config.yaml
model: "encoder-decoder audio transcriber"
dataset: "strings of digits, spoken by a formant synthesiser in many voices"
train_examples: 39062
n_mels: 64
hop_length: 160
input: "log_mel"
spec_augment: false
win_length: 400
tokenizer: "word"
vocab_size: 14
encoder_arch: "transformer"
encoder_norm: "layernorm"
encoder_norm_position: "pre"
encoder_activation: "gelu_tanh"
encoder_mlp_ratio: 2
encoder_head_dim: 32
encoder_fused_qkv: false
encoder_bias: "all"
encoder_qk_norm: false
encoder_parallel_block: false
encoder_dropout: 0.05
encoder_inner_norm: false
encoder_moe: "soft"
encoder_drop_path: 0.05
encoder_num_experts: 32
encoder_moe_every: 2
encoder_expert_mlp_ratio: 0.25
encoder_slots_per_expert: 2
encoder_shared_expert: true
encoder_subsampling: 4
encoder_layers: 6
encoder_width: 192
encoder_positions: "rope"
fusion: "prefix"
label_smoothing: 0.05
decoder_width: 384
decoder_layers: 7
decoder_norm: "layernorm"
decoder_norm_position: "pre"
decoder_activation: "gelu"
decoder_mlp_ratio: 6
decoder_head_dim: 16
decoder_fused_qkv: true
decoder_bias: "all"
decoder_qk_norm: false
decoder_parallel_block: false
decoder_inner_norm: false
decoder_positions: "learned"
decoder_prefix_bidirectional: true
decoder_connector: "linear"
decoder_tie_embeddings: false
residual_init: "scaled_by_depth"
optimizer: "muon"
muon_scale: "spectral"
learning_rate: 0.014
momentum: 0.95
nesterov: true
orthogonalizer: "newton_schulz_5"
adamw_lr_other_params: 0.00072
max_grad_norm: 3.0
cautious_weight_decay: true
max_steps: 14100
batch_size: 128
epochs: 46.2
lr_schedule: "wsd"
decay_fraction: 0.4
final_lr_fraction: 0.1
warmup_steps: 700
weight_decay: 0.03
adamw_weight_decay_other_params: 0
Rows from block 2 of the audio encoder of a small encoder-decoder audio transcriber, named by matrix and row number. Rows with one number belong to one neuron. Each number is 500 + 50 x the weight over its row's rms, rounded and kept within 0 to 999. All counts start at 0. Numbers have three digits each.
After each neuron's rows are labels from the 100 clips, of 14976, where the neuron reaches its highest value: "responds to" is what is common among them. Only what is clearly more common there than usual is listed. The data: strings of digits, spoken by a formant synthesiser in many voices. In brackets: how many of the 100, against the usual share in percent.
# fc1: MLP up (encoder.blocks.2.mlp.fc1.weight, 384x192), inputs 96-191
# fc2: MLP down (encoder.blocks.2.mlp.fc2.weight, 192x384, transposed), outputs 96-191

fc1.382:494545506497432469497470482508466510475602487534534446496523413576527395550519457456440439525450547470507495524487503485497535546519507386482507502546451549493428508561560498535495427532598529530458529423451500506515403520420491467504530413494517493450558522541534592468478589512455571434
fc2.382:454529527471474407462494509554543489538431551457488481467482581506486538487537463571558664474557532516509472411501464545466512524488602528409444481453386415500503467476423473579608668515466402464466595570516515460538526481534431384529467510482502476503486475465388537480496482528459472503
responds to: "zero" (68 vs 26.6); voice: child-like voice (58 vs 24.9); first digit: zero (37 vs 9.9); whispered (27 vs 4.9)

fc1.33:400464500521507529604452530435440474550491492517483447552428442558497519526547533471520502539576489529667508455513567464488481531484573510450388549444403431503518476567462466601448543515549531564404478496578487510557476466413541441385487431432496519513565463497469471465549457473501516512
fc2.33:573475495440504471544571528474498522437506535482546533481496500519483421422448520475422557553483499451540468515469597439470615376516333596466512458403478561436503535489482537498488546584407487488431464465487414528454541472478478565462489534616490498518525558516487536509390529472509479465
responds to: "six" (92 vs 26.1); last digit: six (78 vs 10.2); pink noise (42 vs 12.2); first digit: six (42 vs 9.7)

fc1.365:481471473515499494472461577420524473470513539524521509406505436432478492507422461465439519469472513500595455475469556555575513579535486520519383495522541497457659536433411522532448472445484458503459538525503535567548518549466412484476502542472465575564484538476527521487483495479556562567
fc2.365:422542497486442566488584565563446469489507497511558462517416425430545462401562469480542388487568481471466551504538474631486480530502475537618482522412475419574496517462540470478516441486522482430459533463511490486524487509483616477532462497568578455488484480512456507531552434526550479479
responds to: "three" (71 vs 26); first digit: three (40 vs 10.1)

fc1.46:472493518418552504395537477549493380481562485537534475456541447500564542520519471527444461549416501505574469496550581539550521494448404465548472496486552497527507448460523554509542468544381489511496548551485505471579452543538480404451526472593468508491495503603481503488570476455408487501
fc2.46:494534518504555518606461561547435488417524474493488552523469500450517603475449515447557400517453504519474487449503479459493544533497600466401534427461441525598500458588513436499500506399448503540504480475586487503433571525435419560517475465513501508570474409444554554487456434378432552561
responds to: "seven" (83 vs 25.8); first digit: seven (63 vs 10); voice: child-like voice (50 vs 24.9); last digit: seven (49 vs 9.7)

fc1.312:484473439496452496490504454426540562531498563551418541449483397341533502504518535557510581534466452598545593546499560486549620554478488470525507489450582517539482510541443499490558501554468515428586489524465519448533453585469402594557492524467399525537453601496562529480537500498502385532
fc2.312:591478574491476517563473530560510533573534508491614507439435518566549468523454532555508475441494501459437396417458509440505516546494486439529451447541454516455460532536492534523568430473538448580529491491530482525510537343517567483539545498605428446489462562463439531520494491491486402585
responds to: "seven" (99 vs 25.8); last digit: seven (49 vs 9.7)

fc1.335:519508487419476566517461514535541462419516470446505533485432525405474560463441463477490449508442427530456430425457503408479476397486512417412581544592456501570570381529549576537492468493541553603444511625478536542560561548467501548523540516461470492536450509469586474496457460514501437513
fc2.335:551498579464502595573501503545488425553516467448475550468469498553485451457528519372646518632528557456512503514513428501502452575519424477563504524468540546508600482481516519544431590566506514520467457513486488507423486435399513441544439487615521481463523516518461437468502462458406505457
responds to: "three" (82 vs 26); first digit: three (38 vs 10.1); mains hum (32 vs 13)

fc1.199:452541500593545528452532462538473472510423473469458466463674459520537485540505611423520511522450405435494432465378438496594513499487429489500389481582534557530500484551553570497469546526611485445523538508503413493586462448465548480473487462576461490447527484479540366485519480482546554555
fc2.199:554524456424470479592475495447545527561519511504461540526435550514502478580471485514463496461443571547446568514564462444519533529543491484452576491421482475415582550475469435591556412518480520461500537465545544583427597531535460490431450539449553540501447536520442520600530461525531434396
responds to: "five" (67 vs 26); voice: child-like voice (63 vs 24.9)

fc1.229:530464512534515478435524528492488415463526437565552438504573544553499476499472443571640518507460489452453471601540595499593520428516468496572567452498465449486459525416450514486511503457439485423458450519463505470489507561546444576451419522531545510593447506468424573459518537534497508467
fc2.229:516608464507542492520387490461507512499423550440516543365508534434540537533528458509444492479541519522514551417462432521540518463545487464523507410522641460567488469587521510573630522552554530500545532477480479479481492496518507426486521366532521500502465558502556442574413583545525477536
responds to: "six" (69 vs 26.1); mains hum (57 vs 13); first digit: six (41 vs 9.7)

fc1.276:514441511536449340498526526621555478563575574503449459491479429533518542513446517529442465531494454513485505567477497492569514365593343556542583493530480578513475467480559427514393471428452520554453357478473516479536459537553571503572465456459588462523423433504487479480505474529457477505
fc2.276:441597555460550554481538563413512477531520457546501571552476544406551530481510580454485558574451512557459410506438430505425532486556571442514467470489551473453468468499482577451524511614548548481587468501569497468417565521433488491552529472541535557467528492556512554468533491555474461525
responds to: "zero" (100 vs 26.6); first digit: zero (79 vs 9.9); last digit: zero (32 vs 10.1)

fc1.164:427472661457533495556502473526548488488481624475444454543467481579516483580441447554502563481442518471529477456487610477510530516460471514450497463507517444525523574491455552473561642495464574542621527471437519510409522456513556478483610506476443518585523525543519472463487501547474526550
fc2.164:437483487455480439473501525461512572511595501553470481485485540551562585465512496444409515513417431450510504607568484558523522456550511500601441437559477552456368472535594470554407446541451493356569387467563554509500526574440507476491524512460514573383540545505485483540594548504551530326
responds to: "one" (55 vs 25.7); muffled (low-pass) (40 vs 12.2)

fc1.230:496479458465497518538514481501512504510458543504447501419519533431527561508590503486490534442492489413502544512491505403523424547470441510543460558517475480410491584492481580450488461518490533420527435426565390567567494494520547488479619494419565390553413573489575450510466441545509451543
fc2.230:525580542533490550494497514430547494477403465427512524532524460481486447477588504414519494543473527497509518574541525500458493507529565475573563568467474482544494451597502480534522490529549488559551524515484448504449510361478533488544492525499508416491504409440487497568555512513475427629
responds to: "seven" (75 vs 25.8); clipping (31 vs 8.1)

fc1.208:437569512542550489544498453602504501482469418494521435548406491476493458505428573507482431486610457569475531491475494452536488524541434503487491386458552466488425574468464502513556521508448477423500561509472496451453398500456456534476566526512510449458536456488462550514619498469365418501
fc2.208:512472495463465531486480519553440506494517498541531531530524537477482507481534419527496439577509528500543469557562487446569539469471449540369523495495526501615482535548528549382534580505544509519502411442476531482524570452504561571487412501480463542509525554443530580514544424549489529589
responds to: "zero" (67 vs 26.6); number of digits: 5 (44 vs 19.7); mains hum (38 vs 13); muffled (low-pass) (35 vs 12.2)

fc1.367:539519550456469506470504546538451509538384441521401447539482477539514479504633518440469471469506542496471601484546496404603465494522448514491508550494418477571458543439590478648474611522509445548496516484433446459482525558395543527507508463508549538465522473511514502466510563563495453533
fc2.367:446509533567440590554385408546564487444487539603493552444523500506571456491447598501509428496442454540454383596442537515487511552483520454455544521531437494518490444477519401453485429551527480499500550431504511435425516420490500530501571486470511440538462486418574533513586451513520426552
responds to: "six" (89 vs 26.1); last digit: six (59 vs 10.2); first digit: six (37 vs 9.7); rumble (34 vs 12.6)

fc1.71:581535521572489563492503474500548464499486539472519479433569524459528585540458460570464548490490636596504422483447558561454535564410459484482457462473535443508493498447343509493405430541455434475471559512509567452470475558574506504530501495482476422565433526472470440550455592502466551488
fc2.71:523518590535470531447523474421592451505574506491379566479552386468452541467556438457517487479515433508493459518482463508442485484429485462589455536562481630466527399458593571471517460551547430591543464458469399510448563498499502652518469609422525551446571458571576457477399546450469532416
responds to: "one" (82 vs 25.7); "three" (55 vs 26); last digit: one (49 vs 9.6)

fc1.89:559400540395472470487493428520449526489428468542485444549488515494462559504483479505470501417539490496438470511544490523509524484504489546494571570518466537601528408515483479453530548447498559568447468468515530507559500479530581449527404509513483383533544550479498483458508513479507559498
fc2.89:479583462514481523709511574430563511523489532511465488565553471492509471606426504486515508538534445560540488438510554391421471594460632495444418521432456522483455498542522487571519431588444554447464575511446391500519478453477545518471524588467407503452504443576493532438488415514594546476
responds to: "three" (97 vs 26); number of digits: 5 (42 vs 19.7); first digit: three (34 vs 10.1); last digit: three (32 vs 10.2)

fc1.195:543486562526554537568521437554541424428571439492530407455545502398561492519572547492498539468471474467503335499508469482558524513520467460561467442435565616404459535597448414538492482459596505508521515506411544502548511543476522553495550509511382493434460439508606439562559635528518539499
fc2.195:576462480502412483582442516491489482507579534587544538453583540437470499501497450505421537553449529452442501566402533535435483587501544544523490488488509542535514461485440545488499523570503489454565468489581555558565550527553522490478487547468575535532434527499476575509589527516470557548
responds to: "one" (52 vs 25.7)

fc1.48:493388471491511528465554517488470456449485469368489467472453565513527529523545523518411573491570442470486504509466564404482460517461539438467463356373596618440429405512567587541485440603534483509576527569537544515465521564412525495510461571484492531477573518434502449527506478492556546463
fc2.48:516477538469502539424511462510505505492502494587459539577502503447420491560462557418561453489507514513490531521611488529491530496597512544599564443572483475437615510406464530577471479417579520486508496439437503515554477518600548499454464468428514471459436609514474582557527488478484541519
responds to: "one" (66 vs 25.7); "zero" (56 vs 26.6); last digit: one (28 vs 9.6); first digit: zero (26 vs 9.9)

fc1.22:510540423488471564453504520451507475504491445469548514521550525521402441549561446535602452483526485531481493501506473570438573394535514537474593562474464455485446397534467488423457489516480530522458481468480571497535607454566600474505505455497540450491418444527443499525526510422507557386
fc2.22:564440540532553483447556497442485488448466485526513455543520481496569655524559462550504507563454551441512602492490460491545416504492694471470612492558570544452542523566524484464553530492506486463537442583490528484540465447525484630506468512511464556542515513576498502462426340487536483598
responds to: "five" (98 vs 26); first digit: five (76 vs 9.8); last digit: five (47 vs 9.7)

fc1.227:541588550481540494499580488558509514488577492584552433481489493526553466461553552495461491434443357529520522500540487506485572547544527476473559449504394518457490483564483471487520470453532442441604493495482460514474412444512498506470485562483492462499436498516415458479592577530567574475
fc2.227:523502514461431467632470432521396493462453432478482573485547542468451390463497543526463498497533469463454542528481447516463498472446482551539485497561580431544524524530598580540440528587433496512463460493498482501530566543561514427478544524497481497423518509511603551551506465529470447539
responds to: "six" (100 vs 26.1); last digit: six (92 vs 10.2); first digit: six (50 vs 9.7)

fc1.354:545487500508498487425613481494494491462603500554556476474492457547434425546529420534418516531483550456611530521546594508510443529444485508493501468523550519574592462521520499459576450471513508373499478557426545493519435519514582552502531595416501407574454454460479508496522532511524403495
fc2.354:494479516424480574533543490553478545550482581494444431469499466526423559455545549542521474460405401485429486436479502486576509526485515513577503503417536482508453557509501433479531523681507465516513487461472543554494495467525533612586481581617439415577505441516489561423509474479477552530
responds to: "seven" (72 vs 25.8); first digit: seven (62 vs 10); last digit: seven (32 vs 9.7); first digit: two (32 vs 10.3)

fc1.117:501541553525471366584557500462529565518483575490481474479442502479504597518508523488433434580547504502585471450536549464578450472507507511471494449507446581458494528465520512443426491550532514538493535510448443463583493579478508519444352509501543486559597573538473562513489515548494568606
fc2.117:511514473387441541403580475486496484462481566443505554576615479556476481461446502528569539549486445569557428523436532526440483503499496472510521587490603493624450515522521548505563493491495429457489448524539565561450534492434461459484490522539512546472441374513593508575490497524524452448
responds to: "one" (95 vs 25.7); last digit: one (57 vs 9.6); first digit: one (36 vs 10)

fc1.149:479514535576546444445504504446566504460622517517520483572430502524461493398514581478464448551469491502499504526373516431487486446451517505472522470502444527448486489499535481450482455436489472489509527605445510397492530507558452496488446495426517501531525469464518538523503424588489597539
fc2.149:617458395398535468475539603498541481572517522516533490481594607426543508593593377493551586473480524514482497387577471547522484574495606453532485520492495479464435564538537509559423524524492412436503547425584475501530411454557434548496562561517460541520444555554518527443547476585528485477
responds to: "three" (57 vs 26)

fc1.138:484534516533450518489568456490542586473440465549485429473482521607507572441467532503518590541434562475485586477485428530519452483484488492495484508411448440537474568584501556543483508425615530458483426511471475476517547458510509488390515451412400499425430485445504569483499496497453542590
fc2.138:452503470486512488442555472487445496466509493437506459513481506434499525599565557454477516422539497522442465499503528506486542535496500533461522487490488589585470503502510500522567530585480511388435523505546542516455572439535409462575498513500675492473556501440522563587398454517490464440
responds to: "six" (88 vs 26.1); last digit: six (80 vs 10.2); voice: deep voice (51 vs 25.4); first digit: six (29 vs 9.7)

fc1.353:538519576515532571539505516508552509531538501460484479534499445466529520504511434500467482488546478588459512526522410394532564453523422549512492465538512409461488667562530523481524513466498438458553410452460430444480506476362470505567493501535527500534547419560417582565434578457467577526
fc2.353:545565538496579451529487463480474508443549485557461530533460609551549535570533416470471509501372457470475446481460478552508411557577568486436506556498438534453538544476452463513411507403537542390439513492535532471500560432443522451486467447457482510401446494514503512485536535556569492508
responds to: "zero" (84 vs 26.6); quiet level (72 vs 29.1); first digit: zero (58 vs 9.9); white noise (52 vs 12.2)